A small image denoising autoencoder, trained from scratch.
Training: soap at rate 0.0028, 11000 steps.
Rows from block 5 of the encoder of a small image denoising autoencoder, named by matrix and row number. Rows with one number within an expert belong to one neuron, the router's apart. Each number is 50 + 12 x the weight over its row's rms, rounded and kept within 0 to 99. All counts start at 0.
Before each expert's rows are labels from the 100 images, of 14848, where the router gives the expert most weight on average: "responds to" is what is common among them. Only what is clearly more common there than usual is listed. The data: small renderings of single solids in any pose. In brackets: how many of the 100.
# router: router (encoder.blocks.5.mlp.router.weight, 8x128, trained with AdamW), inputs 0-127
# up: expert up (encoder.blocks.5.mlp.up, 8x64x128), inputs 0-127
# down: expert down (encoder.blocks.5.mlp.down, 8x128x64, transposed), outputs 0-127

# expert 5
responds to: plain (95); orange (30); red (29)
router.5:50 50 59 61 58 54 49 33 35 60 38 54 35 78 40 42 47 64 44 34 59 54 93 61 66 79 32 69 52 61 42 56 60 44 44 52 51 34 54 87 47 72 43 41 46 57 57 49 55 65 54 43 56 46 45 50 60 58 60 54 38 52 41 53 40 46 57 50 53 48 38 49 81 35 27 51 61 59 40 57 49 57 34 48 40 45 50 51 72 29 54 26 52 45 57 55 59 32 47 47 40 63 52 63 66 46 71 41 70 54 46 50 38 37 47 66 37 46 47 60 44 47 49 48 61 27 40 51
up.0:51 59 56 19 49 58 65 18 51 40 56 39 37 51 61 48 64 58 53 49 55 44 38 43 61 48 35 46 57 35 37 52 55 65 33 28 45 43 49 48 42 51 40 52 45 65 50 35 33 44 91 64 64 49 49 65 72 58 47 53 56 34 62 59 44 60 33 68 49 77 51 28 60 37 42 53 42 47 40 33 42 59 47 49 40 33 47 55 60 65 48 57 55 29 44 37 55 57 68 30 34 46 60 63 46 42 34 41 43 50 50 53 56 59 34 34 56 73 62 46 33 29 49 53 61 56 63 47
down.0:52 32 49 53 61 59 34 42 49 45 43 26 46 44 63 65 57 57 71 50 30 42 69 65 62 49 62 31 64 70 51 43 46 37 46 67 57 23 37 56 58 40 34 41 59 35 61 26 57 54 40 47 47 43 39 36 45 45 53 66 45 56 52 58 49 58 33 44 41 57 55 45 42 66 37 62 47 51 54 52 78 49 56 63 72 31 46 39 41 37 59 53 49 57 61 57 54 72 62 49 77 36 61 46 33 42 61 52 51 49 42 47 71 25 53 56 51 34 44 53 66 46 55 42 62 89 57 42
up.1:32 28 44 53 54 34 35 48 38 59 58 47 32 45 33 45 49 63 75 55 40 55 54 66 25 42 32 48 54 37 62 39 73 37 43 50 71 37 59 48 36 45 50 59 61 30 59 47 60 48 64 50 61 31 32 51 55 46 46 52 56 41 53 43 42 36 38 44 56 77 33 25 54 40 79 35 60 73 57 32 51 46 51 69 38 63 44 64 51 37 40 75 54 49 68 42 46 50 60 52 41 71 50 60 57 54 59 49 42 47 70 68 48 38 32 46 58 51 53 46 66 60 54 51 63 58 65 55
down.1:70 54 62 35 52 41 55 37 57 27 57 57 50 25 28 46 54 54 44 51 54 35 67 40 49 51 71 62 60 50 52 61 18 53 77 48 48 46 50 66 68 58 50 46 62 58 38 45 52 64 56 29 54 52 47 43 36 43 56 50 40 73 52 75 57 39 59 37 55 34 58 59 67 67 40 66 46 23 29 49 46 82 53 44 60 49 40 36 48 51 47 40 58 50 47 65 55 42 27 49 41 47 41 49 60 56 39 41 63 58 40 48 50 45 30 56 24 57 47 72 58 45 43 46 62 44 44 26
up.2:38 45 49 67 51 34 33 40 54 30 53 51 53 62 57 49 47 35 41 39 56 40 37 64 52 47 64 64 58 86 45 54 52 28 45 42 58 44 35 45 61 42 55 60 38 41 39 52 30 65 44 29 59 54 37 37 45 64 46 55 52 50 56 64 67 51 32 41 68 69 52 37 52 48 58 65 46 59 41 48 48 55 50 44 29 48 49 40 47 36 52 52 30 52 45 58 44 43 66 55 38 39 55 76 72 35 54 42 24 53 34 41 81 75 78 43 49 23 50 42 37 44 36 58 52 54 42 58
down.2:57 40 46 35 55 69 43 48 56 65 35 41 62 39 52 42 54 67 52 46 43 57 49 57 49 64 59 51 69 60 39 57 69 69 44 55 42 44 41 29 38 38 31 56 38 70 57 38 61 59 45 51 39 11 38 62 55 47 76 47 42 57 21 65 40 45 50 57 37 43 68 48 70 36 51 46 56 39 71 72 34 52 29 59 61 29 47 72 63 68 41 50 54 51 64 36 39 56 58 51 69 52 62 51 45 56 49 64 55 41 48 46 48 40 48 49 33 65 22 60 57 48 55 52 32 46 36 41
up.3:57 55 30 47 68 63 26 49 52 58 30 44 34 34 34 53 70 52 39 53 52 51 73 44 27 52 33 46 38 60 55 55 69 49 42 60 43 47 24 76 40 47 48 53 43 57 48 34 49 58 57 39 63 55 56 52 46 52 69 59 50 56 47 49 45 49 36 53 87 28 61 43 68 45 59 44 61 50 42 45 35 36 52 50 32 54 34 55 31 57 44 45 64 60 61 60 67 39 59 40 77 64 44 37 47 25 58 43 54 54 48 75 46 44 36 62 44 44 51 39 65 49 43 59 24 41 60 64
down.3:46 43 74 61 41 52 51 58 46 46 68 51 55 57 52 57 27 30 53 48 42 51 14 58 59 43 51 39 56 29 31 51 51 48 58 17 78 42 62 36 54 39 58 47 51 54 61 81 35 46 48 52 50 51 69 43 59 37 39 49 58 45 51 33 34 66 57 54 37 60 36 54 40 52 51 70 51 47 61 36 45 64 48 56 56 47 63 36 59 57 48 55 61 41 46 48 33 55 41 54 26 65 53 49 44 64 35 82 42 55 48 47 60 68 70 39 70 65 52 66 36 31 62 41 62 59 44 51
up.4:57 64 22 66 53 41 52 41 45 43 50 33 59 43 69 35 50 56 54 52 42 46 58 46 49 41 62 58 53 52 62 73 53 57 44 38 44 59 40 53 41 50 58 39 42 61 47 54 64 46 47 50 59 45 38 40 44 77 72 57 56 56 39 59 46 53 21 40 31 65 33 40 60 44 32 51 52 62 55 57 35 70 51 65 51 53 48 16 57 57 68 58 32 66 35 44 42 61 63 26 58 38 44 24 69 60 70 22 49 60 51 63 45 49 19 58 61 57 49 59 60 56 43 44 60 62 56 41
down.4:67 42 80 44 23 48 54 61 48 49 34 58 49 60 36 57 87 57 59 53 61 40 53 27 40 56 62 30 43 52 54 29 36 46 40 49 33 46 58 67 60 43 49 54 49 52 42 58 56 46 28 52 44 54 63 47 49 47 45 46 39 57 53 51 56 61 62 60 69 55 57 58 43 40 67 52 32 41 51 51 55 47 46 48 58 57 59 72 44 34 14 48 65 55 46 59 63 45 48 31 71 64 54 59 35 47 37 72 40 37 21 45 61 46 75 62 38 37 63 40 51 62 44 54 35 63 51 38
up.5:44 33 45 38 65 70 42 59 61 36 57 49 45 52 53 36 39 25 54 50 53 43 61 57 35 56 61 29 51 47 61 64 60 35 34 54 59 56 56 56 51 42 56 53 51 56 57 33 42 59 27 43 71 18 21 52 51 57 59 43 43 72 56 45 51 65 42 77 61 40 61 63 29 59 58 37 46 75 42 44 40 74 68 43 46 43 48 41 63 56 68 42 70 47 60 41 35 32 49 46 29 41 36 62 42 40 60 49 73 66 43 59 60 34 61 49 58 54 53 39 49 42 43 66 34 42 58 53
down.5:64 49 51 60 46 45 87 41 39 60 27 39 51 55 54 64 59 59 34 63 40 55 38 51 62 58 61 51 53 50 36 48 62 49 62 30 42 66 51 61 57 54 66 38 44 48 50 69 76 44 66 46 43 41 83 52 44 43 62 54 39 50 32 57 55 72 56 38 46 73 61 49 31 46 40 44 48 56 74 62 52 27 65 47 44 62 45 56 50 59 37 62 42 65 47 64 36 51 37 42 59 33 46 58 47 41 26 52 38 37 63 52 31 66 51 49 58 28 55 58 51 26 44 58 58 62 72 47

# expert 7
responds to: teal (52); blue (40)
router.7:58 51 47 66 59 35 60 45 45 82 56 40 48 39 39 47 60 54 50 63 59 42 46 47 69 34 46 57 63 48 48 47 47 74 59 48 48 44 59 37 43 43 36 33 73 33 44 59 55 65 44 55 45 48 47 60 45 33 54 55 46 41 21 38 14 56 54 42 48 72 71 62 43 59 83 61 43 43 52 38 56 32 30 44 44 40 32 64 62 54 51 52 30 61 65 45 42 46 64 38 29 28 43 51 35 41 44 56 41 23 52 63 61 56 50 67 42 39 48 67 41 52 58 56 36 48 57 45
up.0:33 52 62 60 55 45 59 49 52 49 50 43 45 58 33 52 53 48 64 58 56 64 53 33 57 44 50 48 52 59 34 50 68 65 48 64 44 80 59 38 49 42 40 54 55 41 68 53 62 52 45 66 66 69 55 41 56 49 64 16 55 54 46 50 42 68 42 53 38 65 42 48 51 45 56 47 50 64 46 73 57 50 54 48 46 32 32 64 55 50 67 47 52 46 56 74 57 35 70 31 53 38 40 43 40 63 34 35 44 27 56 58 69 59 44 56 70 46 35 54 81 54 49 44 42 25 26 15
down.0:73 76 58 27 63 42 58 54 49 49 58 58 39 36 57 54 47 57 52 31 51 42 42 58 34 52 58 54 56 42 71 69 55 47 45 29 31 38 48 52 62 61 48 41 59 55 45 59 37 32 46 35 53 53 45 53 54 34 48 64 10 39 60 52 63 36 63 41 39 36 55 65 65 49 48 62 35 50 68 46 52 29 33 40 66 43 56 56 61 20 57 54 49 51 38 53 46 58 47 67 56 57 64 34 50 50 49 68 51 60 28 54 38 27 46 40 36 51 75 55 44 75 48 71 52 41 48 62
up.1:45 61 50 53 69 62 51 41 60 39 64 57 25 72 45 60 27 50 46 64 68 63 56 59 49 51 43 75 51 37 42 63 53 64 40 42 70 41 52 47 56 47 58 36 68 26 53 69 43 52 67 54 58 57 45 43 43 58 59 46 53 56 40 60 37 52 34 42 37 67 55 40 60 65 47 45 41 34 68 53 55 67 45 48 34 49 30 63 54 52 41 45 54 43 32 46 35 39 45 49 16 38 24 31 59 70 45 47 44 53 37 40 59 58 52 37 18 52 50 58 63 54 39 43 68 44 45 25
down.1:46 35 42 65 59 42 48 49 38 45 32 38 64 42 68 58 39 53 56 15 40 47 28 41 48 58 50 42 50 48 60 49 61 57 54 50 41 49 58 32 59 61 59 61 50 72 53 36 59 58 34 26 32 49 48 72 41 47 40 55 59 44 70 50 62 23 41 50 63 40 51 75 49 34 48 40 30 46 48 57 62 28 59 47 48 52 65 28 42 38 44 51 49 48 47 52 59 55 55 61 79 34 63 58 42 28 56 51 70 44 68 66 53 37 66 70 63 40 66 44 49 41 68 61 40 45 59 64
up.2:49 53 45 27 63 58 47 43 43 41 54 43 38 49 24 48 56 61 52 72 22 31 72 44 60 51 50 34 59 54 59 43 61 74 67 39 60 44 43 37 48 24 40 46 67 27 71 77 48 43 51 58 36 47 42 39 49 41 57 36 57 30 46 63 73 49 58 57 36 64 51 46 55 48 33 58 42 61 44 69 47 49 57 56 47 43 50 64 42 44 25 36 37 45 57 63 61 39 36 54 61 50 55 39 35 62 48 62 62 39 53 23 36 55 75 45 48 62 46 42 60 52 46 43 52 52 75 35
down.2:35 38 65 59 54 41 55 65 64 67 39 34 36 63 48 63 69 49 48 28 51 47 51 56 59 52 50 67 58 45 53 43 43 28 39 39 35 78 42 48 58 41 49 69 53 58 55 49 53 44 47 76 60 22 11 52 39 50 59 48 44 58 58 53 53 65 59 53 49 46 51 39 37 56 52 65 53 39 51 52 44 37 59 64 52 77 70 34 51 40 60 47 46 43 49 67 55 55 31 36 45 57 73 40 61 45 43 45 49 35 36 35 26 55 52 47 67 50 73 49 48 45 39 30 46 25 32 50
up.3:31 47 39 78 54 68 62 57 43 53 35 56 27 47 45 53 52 60 46 52 36 62 53 52 77 62 49 44 43 34 71 61 43 53 57 36 36 56 46 51 53 52 45 46 60 57 61 41 31 61 40 43 55 40 31 66 55 70 37 53 36 23 31 34 53 44 22 42 51 36 35 43 42 48 27 45 37 48 35 63 38 73 45 76 46 30 42 49 41 56 44 46 69 46 53 45 45 33 43 58 45 55 40 43 68 48 35 58 46 63 40 53 58 44 65 47 32 45 71 56 44 27 27 55 63 40 54 51
down.3:75 60 48 20 18 39 37 46 43 45 54 42 69 43 47 30 37 34 58 39 46 44 46 31 30 38 54 79 50 75 40 52 67 44 28 71 53 57 46 31 50 48 38 45 47 47 39 65 66 50 53 45 54 51 36 50 44 54 62 48 49 61 39 36 34 59 54 50 49 61 56 56 55 44 40 55 70 42 79 50 48 47 43 51 63 52 48 69 57 44 47 53 44 56 34 64 71 64 45 33 68 41 68 51 39 37 51 68 38 40 53 33 49 43 37 49 46 40 32 50 67 64 69 38 57 65 46 43
up.4:42 47 41 51 50 47 41 44 41 24 59 44 44 47 64 54 60 29 53 60 53 58 47 54 39 52 31 39 62 39 50 56 47 38 64 50 24 54 39 39 35 48 51 46 79 49 68 44 61 65 49 71 64 69 28 64 44 78 71 68 53 45 42 20 34 42 45 44 25 58 42 59 48 55 49 54 50 30 66 71 60 45 38 55 54 55 42 54 45 45 50 47 50 55 51 41 48 29 42 81 58 58 30 35 52 42 38 49 34 49 50 59 53 63 16 39 43 39 55 57 41 43 71 38 46 57 44 46
down.4:50 47 52 51 47 54 49 59 68 59 41 52 45 53 43 30 55 65 29 61 59 35 60 47 72 51 61 57 37 62 47 52 52 67 48 46 73 50 58 62 58 47 42 25 32 59 46 54 49 40 52 42 35 43 56 57 47 54 27 28 58 61 44 84 60 60 41 55 60 30 49 51 29 71 54 36 66 37 50 39 43 39 51 32 40 43 55 50 43 64 36 52 31 48 69 78 55 54 54 31 28 37 49 62 44 50 46 59 72 57 49 39 46 58 67 66 24 56 41 38 56 55 23 60 56 32 55 47
up.5:52 63 52 43 45 41 32 25 51 54 56 37 47 47 37 53 54 50 47 61 56 63 71 55 51 49 57 49 28 40 30 54 71 73 51 32 67 47 86 36 65 62 54 49 45 52 54 42 45 46 55 64 35 25 30 47 44 35 49 47 56 28 28 66 48 47 51 45 49 61 43 44 45 62 46 35 41 67 38 44 72 77 50 61 39 58 62 54 54 52 50 55 50 26 55 54 58 54 65 54 67 54 52 66 56 71 45 59 51 33 66 58 70 47 36 56 46 49 41 23 49 29 55 60 30 41 57 43
down.5:63 40 51 52 40 42 59 57 61 64 50 60 25 51 62 67 48 52 43 49 48 56 49 51 37 43 49 59 83 48 70 58 23 48 55 52 37 59 37 60 39 44 50 57 66 41 37 45 21 37 62 50 61 74 62 43 70 62 58 51 54 65 66 48 43 53 50 53 42 36 53 62 45 51 53 82 57 34 61 51 46 20 68 43 52 47 54 51 40 45 64 41 54 42 49 57 53 33 18 42 37 53 52 60 48 24 53 56 56 43 45 50 34 74 57 36 30 57 49 57 60 41 55 31 73 43 45 64

# expert 1
responds to: spring (27); striped (26)
router.1:64 54 35 37 44 46 56 73 60 50 51 60 58 42 29 42 48 27 42 60 39 50 32 33 50 34 82 47 53 35 43 51 51 67 47 53 20 70 53 38 45 37 56 46 39 38 30 51 53 32 40 55 43 49 42 56 66 48 38 46 47 51 71 54 60 26 49 64 57 44 63 49 33 53 86 43 55 40 54 56 43 30 64 50 58 55 50 38 28 51 52 39 62 35 75 52 49 41 50 86 52 38 45 57 38 52 36 38 42 53 51 54 39 43 36 41 72 61 62 40 39 50 51 55 46 51 36 50
up.0:63 50 39 52 39 32 31 41 43 54 41 42 64 46 53 34 44 68 52 68 61 58 51 42 31 50 56 51 52 41 49 56 58 39 45 52 34 60 43 64 49 41 54 45 43 60 58 41 63 44 50 50 55 39 78 72 47 60 46 56 45 32 57 29 41 42 69 76 39 72 24 49 29 52 49 69 25 46 40 34 51 41 50 53 74 37 47 42 74 38 43 31 59 49 38 58 64 61 43 63 54 37 63 57 41 22 37 42 39 63 70 28 52 62 55 70 45 43 57 53 49 64 48 32 57 49 39 49
down.0:70 47 66 39 53 70 50 41 36 54 25 56 47 29 46 43 54 63 42 29 54 61 63 45 29 62 44 44 36 51 44 37 55 63 53 57 27 44 57 31 63 41 60 54 55 43 46 57 60 48 31 60 65 67 67 49 40 30 52 44 58 48 41 62 36 38 68 49 61 49 62 50 42 48 63 58 59 53 39 30 56 60 40 32 50 58 51 29 45 52 37 63 61 56 61 49 44 42 57 62 81 58 53 80 50 36 58 69 26 23 54 38 56 55 53 51 59 56 63 50 74 43 39 62 41 31 62 40
up.1:54 51 49 53 62 37 62 52 62 44 54 37 68 55 40 42 58 37 36 77 61 62 65 69 41 55 56 58 47 44 39 77 25 59 28 61 21 60 53 54 27 49 64 43 27 40 54 51 63 44 61 58 52 54 48 37 49 60 33 43 53 57 53 49 57 41 63 49 62 55 53 51 43 60 45 52 60 25 52 45 60 48 62 40 67 31 65 43 72 55 42 29 41 51 43 57 39 46 33 72 41 21 50 56 41 40 28 76 60 63 47 42 53 45 32 46 51 36 47 66 28 54 45 56 51 57 64 52
down.1:72 52 49 47 51 47 43 29 73 49 66 61 65 44 53 67 63 46 25 46 83 51 49 61 69 19 69 42 28 35 56 33 49 59 54 57 44 46 60 52 43 38 53 48 52 43 42 45 36 68 36 69 45 48 30 48 50 53 56 42 53 46 46 57 60 62 68 60 57 43 56 54 33 55 57 41 38 38 35 45 55 47 77 48 37 41 75 32 61 48 32 56 47 34 54 49 46 52 62 52 46 30 43 51 34 59 66 45 65 36 75 43 55 48 81 41 57 42 55 35 36 46 37 36 52 42 52 45
up.2:50 48 30 23 46 29 43 57 65 61 64 45 59 33 44 48 29 34 61 59 36 37 46 30 34 52 60 46 49 43 36 55 45 56 58 67 39 61 56 38 45 60 26 53 23 39 48 68 41 53 44 50 35 50 37 40 57 42 65 45 59 39 38 59 54 57 67 47 42 78 47 59 30 45 52 33 52 67 56 28 26 58 63 43 46 79 64 52 45 45 52 41 70 72 48 43 42 28 50 51 57 51 44 59 46 39 49 40 58 57 52 69 48 50 52 46 52 32 50 32 36 29 38 44 59 61 68 41
down.2:49 49 38 66 41 70 70 55 57 52 38 31 54 37 56 40 39 60 43 27 58 54 62 60 35 37 48 47 61 55 57 63 57 63 49 51 56 64 57 45 58 35 54 70 60 37 50 44 31 56 40 53 45 52 57 59 48 74 45 44 70 41 48 45 59 43 38 29 60 42 61 43 78 38 56 67 31 25 35 52 52 39 46 43 74 37 50 61 46 42 63 38 35 24 58 63 38 43 70 31 48 41 77 38 31 38 42 47 54 33 60 43 52 30 66 59 52 45 53 58 62 61 61 57 69 49 58 38
up.3:55 36 32 47 48 46 41 56 35 49 37 49 48 71 81 22 48 56 55 57 48 55 48 43 60 49 42 52 46 72 48 47 41 23 65 46 42 53 50 45 61 43 51 59 58 39 40 46 53 58 67 64 49 62 53 51 43 57 70 50 54 42 49 36 67 49 36 40 53 78 66 56 44 42 48 49 65 68 58 48 55 47 42 67 34 55 46 49 32 40 50 27 36 59 47 33 47 28 87 53 37 70 38 55 67 35 42 36 56 49 54 58 37 57 43 65 49 65 79 55 64 41 22 57 51 63 40 55
down.3:39 74 55 53 32 58 55 85 34 53 72 35 61 39 64 48 56 40 57 46 44 22 54 53 42 40 60 58 39 65 63 25 45 56 52 37 53 44 53 49 18 57 47 45 37 55 27 45 24 39 55 43 51 40 52 42 49 47 42 51 60 63 65 65 51 50 32 55 56 40 71 42 60 39 74 59 49 47 54 47 43 44 55 64 51 42 41 53 50 49 58 65 77 63 53 63 38 40 26 51 73 56 60 19 58 62 60 39 50 59 41 55 52 33 50 43 50 50 45 49 47 46 71 35 49 39 42 44
up.4:09 44 47 50 71 61 43 69 60 57 47 52 36 55 62 44 59 32 56 51 46 46 51 45 46 70 27 48 63 50 56 59 38 64 40 41 52 63 58 43 33 49 54 39 50 43 48 47 36 61 56 44 52 50 54 26 29 48 53 44 35 44 46 61 65 56 59 86 61 62 63 39 29 48 73 50 62 48 44 51 40 74 62 51 45 48 63 51 30 42 44 55 56 51 65 56 35 31 35 37 55 66 41 47 57 56 42 43 60 45 26 82 39 36 51 51 47 63 47 47 40 49 68 69 35 60 65 42
down.4:57 51 71 40 56 34 50 19 75 37 47 46 55 53 46 47 57 67 48 58 52 42 51 72 45 44 44 41 44 40 25 54 59 37 63 67 45 37 67 52 70 55 52 52 67 45 63 44 60 46 47 44 55 43 34 70 48 44 44 39 45 36 41 32 39 32 62 47 49 45 47 53 40 74 27 31 39 46 27 43 51 55 52 53 55 43 35 55 68 59 54 56 51 53 46 31 43 78 56 76 44 41 42 67 38 29 58 73 56 56 59 39 70 64 47 47 72 36 60 45 47 39 29 60 59 35 48 48
up.5:61 44 60 52 36 56 85 47 56 52 25 59 66 20 27 38 57 63 32 52 55 73 45 37 47 55 53 48 35 53 41 43 63 64 37 57 48 63 44 56 39 40 55 35 40 38 45 61 37 53 51 45 30 51 60 47 42 50 29 40 51 73 63 45 44 63 53 65 65 51 53 29 53 54 52 40 56 53 51 41 47 54 47 40 40 56 54 32 63 44 41 54 57 57 47 53 60 45 53 60 64 47 67 50 59 51 52 57 24 51 58 58 24 42 76 25 69 43 40 46 48 50 15 51 69 31 55 34
down.5:34 37 48 58 48 57 36 59 31 44 72 45 67 60 44 62 49 46 39 41 53 28 61 33 49 45 41 51 68 33 63 49 22 42 48 42 64 36 69 53 50 54 39 81 56 35 37 33 31 65 58 56 63 44 51 26 66 58 55 59 55 42 49 52 50 30 53 51 38 38 48 55 63 53 64 39 65 63 51 49 59 38 48 79 44 35 51 65 56 45 67 53 64 47 60 58 43 56 71 29 37 61 52 46 40 76 37 48 55 44 28 42 54 72 60 58 48 59 43 51 28 61 54 43 42 39 41 63

# expert 4
responds to: black (59)
router.4:57 38 37 56 54 38 54 47 42 72 49 47 51 42 60 58 47 63 51 39 44 55 75 14 49 67 47 59 55 52 42 67 54 61 55 73 50 53 43 42 47 38 62 72 28 45 49 44 47 56 45 40 48 43 46 39 59 79 47 55 52 36 38 57 23 57 56 59 61 57 52 57 70 58 35 50 28 58 55 34 57 73 52 50 36 21 64 63 60 53 41 36 18 52 75 62 58 38 56 74 52 57 44 52 53 52 61 46 33 66 40 56 42 30 48 56 43 40 55 53 49 31 50 60 65 45 38 47
up.0:41 59 50 27 48 53 54 27 64 42 51 40 70 45 26 63 55 54 51 45 59 55 50 41 51 62 33 44 63 46 63 53 60 70 59 61 25 49 44 48 53 50 30 44 52 40 48 49 47 50 40 50 68 56 56 46 42 57 62 55 42 41 61 83 39 52 48 29 66 53 59 48 39 40 57 42 38 45 68 54 54 38 47 45 40 54 62 41 47 48 41 35 53 52 65 64 70 38 33 77 52 55 22 34 47 18 60 64 30 72 44 62 73 61 38 71 30 49 62 55 59 53 66 49 58 60 39 50
down.0:63 44 45 68 61 56 59 57 50 58 56 54 34 56 78 38 19 50 36 53 43 57 53 39 24 38 62 31 57 43 44 47 56 56 48 31 71 53 60 65 46 72 58 55 36 52 56 44 48 33 38 43 25 61 55 73 68 42 24 46 60 55 58 25 54 46 59 59 50 36 51 55 69 55 49 51 60 52 47 37 25 60 47 56 58 45 48 58 47 60 41 58 42 35 43 50 36 61 59 41 56 62 65 62 43 57 37 51 74 43 55 43 27 35 71 54 66 37 52 39 61 52 22 54 56 68 54 51
up.1:56 51 54 57 35 68 56 64 61 46 44 48 46 51 50 59 53 49 68 32 62 31 51 48 62 44 40 65 37 62 59 43 39 71 71 34 52 46 35 67 22 40 44 61 53 39 29 63 64 44 38 64 43 43 77 52 43 47 20 51 52 43 57 30 52 42 37 56 56 40 43 47 43 32 38 38 42 62 57 37 44 26 59 58 75 86 63 60 57 66 66 50 58 37 59 53 50 51 45 74 33 72 48 43 70 45 56 37 54 48 48 52 59 39 69 40 53 49 59 42 60 42 50 38 42 48 61 48
down.1:71 57 33 39 50 15 44 53 44 38 55 45 56 17 36 60 51 65 51 56 43 43 73 39 40 43 74 41 62 63 51 57 40 39 54 64 46 37 46 24 51 37 61 71 62 72 55 46 57 34 60 34 77 50 35 27 63 69 40 64 29 59 43 70 41 78 61 60 38 50 47 57 43 59 41 67 47 57 49 49 69 61 51 36 43 38 58 40 46 46 51 41 55 55 40 46 55 48 44 28 50 47 61 57 39 78 59 66 40 43 49 49 53 53 52 52 58 52 51 48 37 54 53 59 50 40 46 42
up.2:45 55 28 26 46 57 57 55 55 49 09 46 63 53 43 51 49 42 50 46 60 54 49 52 41 53 59 53 48 45 38 51 73 44 69 53 50 68 47 48 49 50 41 37 47 34 55 50 44 45 63 73 41 62 31 17 61 50 53 50 56 51 63 34 26 79 34 68 24 59 71 68 65 62 40 40 38 60 26 49 61 48 55 60 27 60 46 49 57 48 45 44 48 62 38 40 46 37 59 52 38 50 70 57 66 50 45 54 35 41 33 68 44 51 41 61 48 35 47 43 44 46 57 44 72 39 56 65
down.2:75 44 71 53 39 57 51 32 64 41 82 62 22 49 60 49 50 32 50 52 19 46 34 42 47 47 43 33 56 45 59 56 42 48 55 39 42 41 38 41 65 46 47 60 60 61 40 47 45 69 39 31 60 38 62 70 55 60 58 43 43 37 40 63 68 26 60 51 72 51 39 33 57 44 54 47 71 33 57 58 32 46 50 70 70 55 61 53 41 63 73 41 48 59 69 53 45 64 64 48 64 61 55 54 48 33 39 62 56 55 60 43 60 47 60 43 53 46 47 47 75 49 41 50 44 51 54 25
up.3:59 43 44 66 36 36 31 54 57 49 51 38 52 52 38 66 67 66 45 71 22 59 41 58 35 48 75 58 48 55 30 29 51 47 45 41 58 73 41 39 36 48 34 35 41 40 71 66 35 51 59 78 64 56 39 55 56 39 37 54 52 59 41 45 46 56 56 61 41 40 48 44 49 43 53 42 46 58 78 46 57 79 67 54 36 54 51 65 41 65 45 39 32 48 37 45 40 59 62 43 48 54 68 43 54 57 32 51 55 47 50 24 59 20 56 51 57 55 62 65 62 41 56 69 58 42 63 38
down.3:47 59 69 48 54 40 48 56 68 66 53 72 60 26 50 41 50 33 64 67 32 40 60 36 43 48 33 54 37 60 51 69 47 40 62 34 57 34 53 11 51 53 66 36 73 45 39 50 60 67 37 52 74 62 47 55 67 30 66 67 56 39 33 41 46 49 58 71 62 49 70 42 56 44 51 36 55 56 48 62 42 51 50 56 54 42 38 42 55 60 45 51 24 56 24 56 58 41 56 51 32 54 54 54 33 60 52 68 59 35 47 43 44 55 55 47 33 38 41 51 29 56 55 57 65 45 39 39
up.4:45 48 32 51 57 36 45 35 46 55 65 34 56 30 44 44 53 56 31 67 60 64 51 42 45 51 47 39 25 44 65 38 42 66 44 62 53 39 47 52 32 61 66 51 19 58 65 69 46 44 51 38 42 52 53 48 50 54 56 58 64 61 36 57 35 65 49 42 32 57 40 59 73 45 67 60 35 68 40 54 18 50 65 30 46 54 50 42 62 56 37 45 42 48 51 77 60 38 60 60 68 31 43 45 52 41 55 57 45 36 66 59 42 27 50 60 52 85 51 62 61 64 51 58 37 64 43 41
down.4:62 52 72 56 26 61 38 51 43 44 50 61 43 64 47 43 40 41 59 57 44 39 53 62 36 41 46 54 79 41 62 54 49 50 48 33 59 55 44 54 78 34 38 33 69 42 45 59 49 60 52 42 42 31 56 64 39 48 40 39 39 52 56 35 50 48 55 63 51 49 45 67 47 50 39 55 79 37 58 72 65 46 56 80 57 40 42 42 43 55 77 49 51 33 33 52 65 51 34 36 25 70 65 47 47 54 40 71 45 58 40 38 80 63 58 43 47 38 44 39 36 39 60 32 54 50 41 37
up.5:48 58 56 38 41 53 25 58 30 61 55 49 49 49 57 45 38 68 81 61 41 46 56 28 79 57 54 35 62 42 63 73 46 55 24 47 56 61 40 65 41 46 65 45 63 39 54 43 42 34 43 57 74 54 45 47 71 25 46 66 71 37 35 58 55 62 19 63 52 39 57 54 56 29 27 55 50 54 52 37 44 51 67 42 33 58 49 70 58 41 57 74 46 65 56 28 62 44 46 45 44 61 30 53 45 34 54 48 61 53 46 61 54 49 39 58 52 50 51 38 54 57 53 42 58 61 54 47
down.5:59 35 55 69 62 42 79 41 72 48 38 46 52 56 70 53 49 45 38 58 38 46 62 57 29 30 64 59 61 50 43 36 68 37 54 64 59 36 61 40 58 52 48 53 31 53 52 58 40 43 40 30 38 56 63 44 33 46 49 29 43 37 58 41 51 51 79 52 40 45 38 51 38 75 49 29 48 63 53 63 43 34 51 40 49 39 39 57 64 42 52 47 39 37 52 62 35 63 58 73 47 45 67 56 57 51 63 38 42 62 67 41 49 49 54 22 73 59 61 41 64 35 30 65 57 30 57 61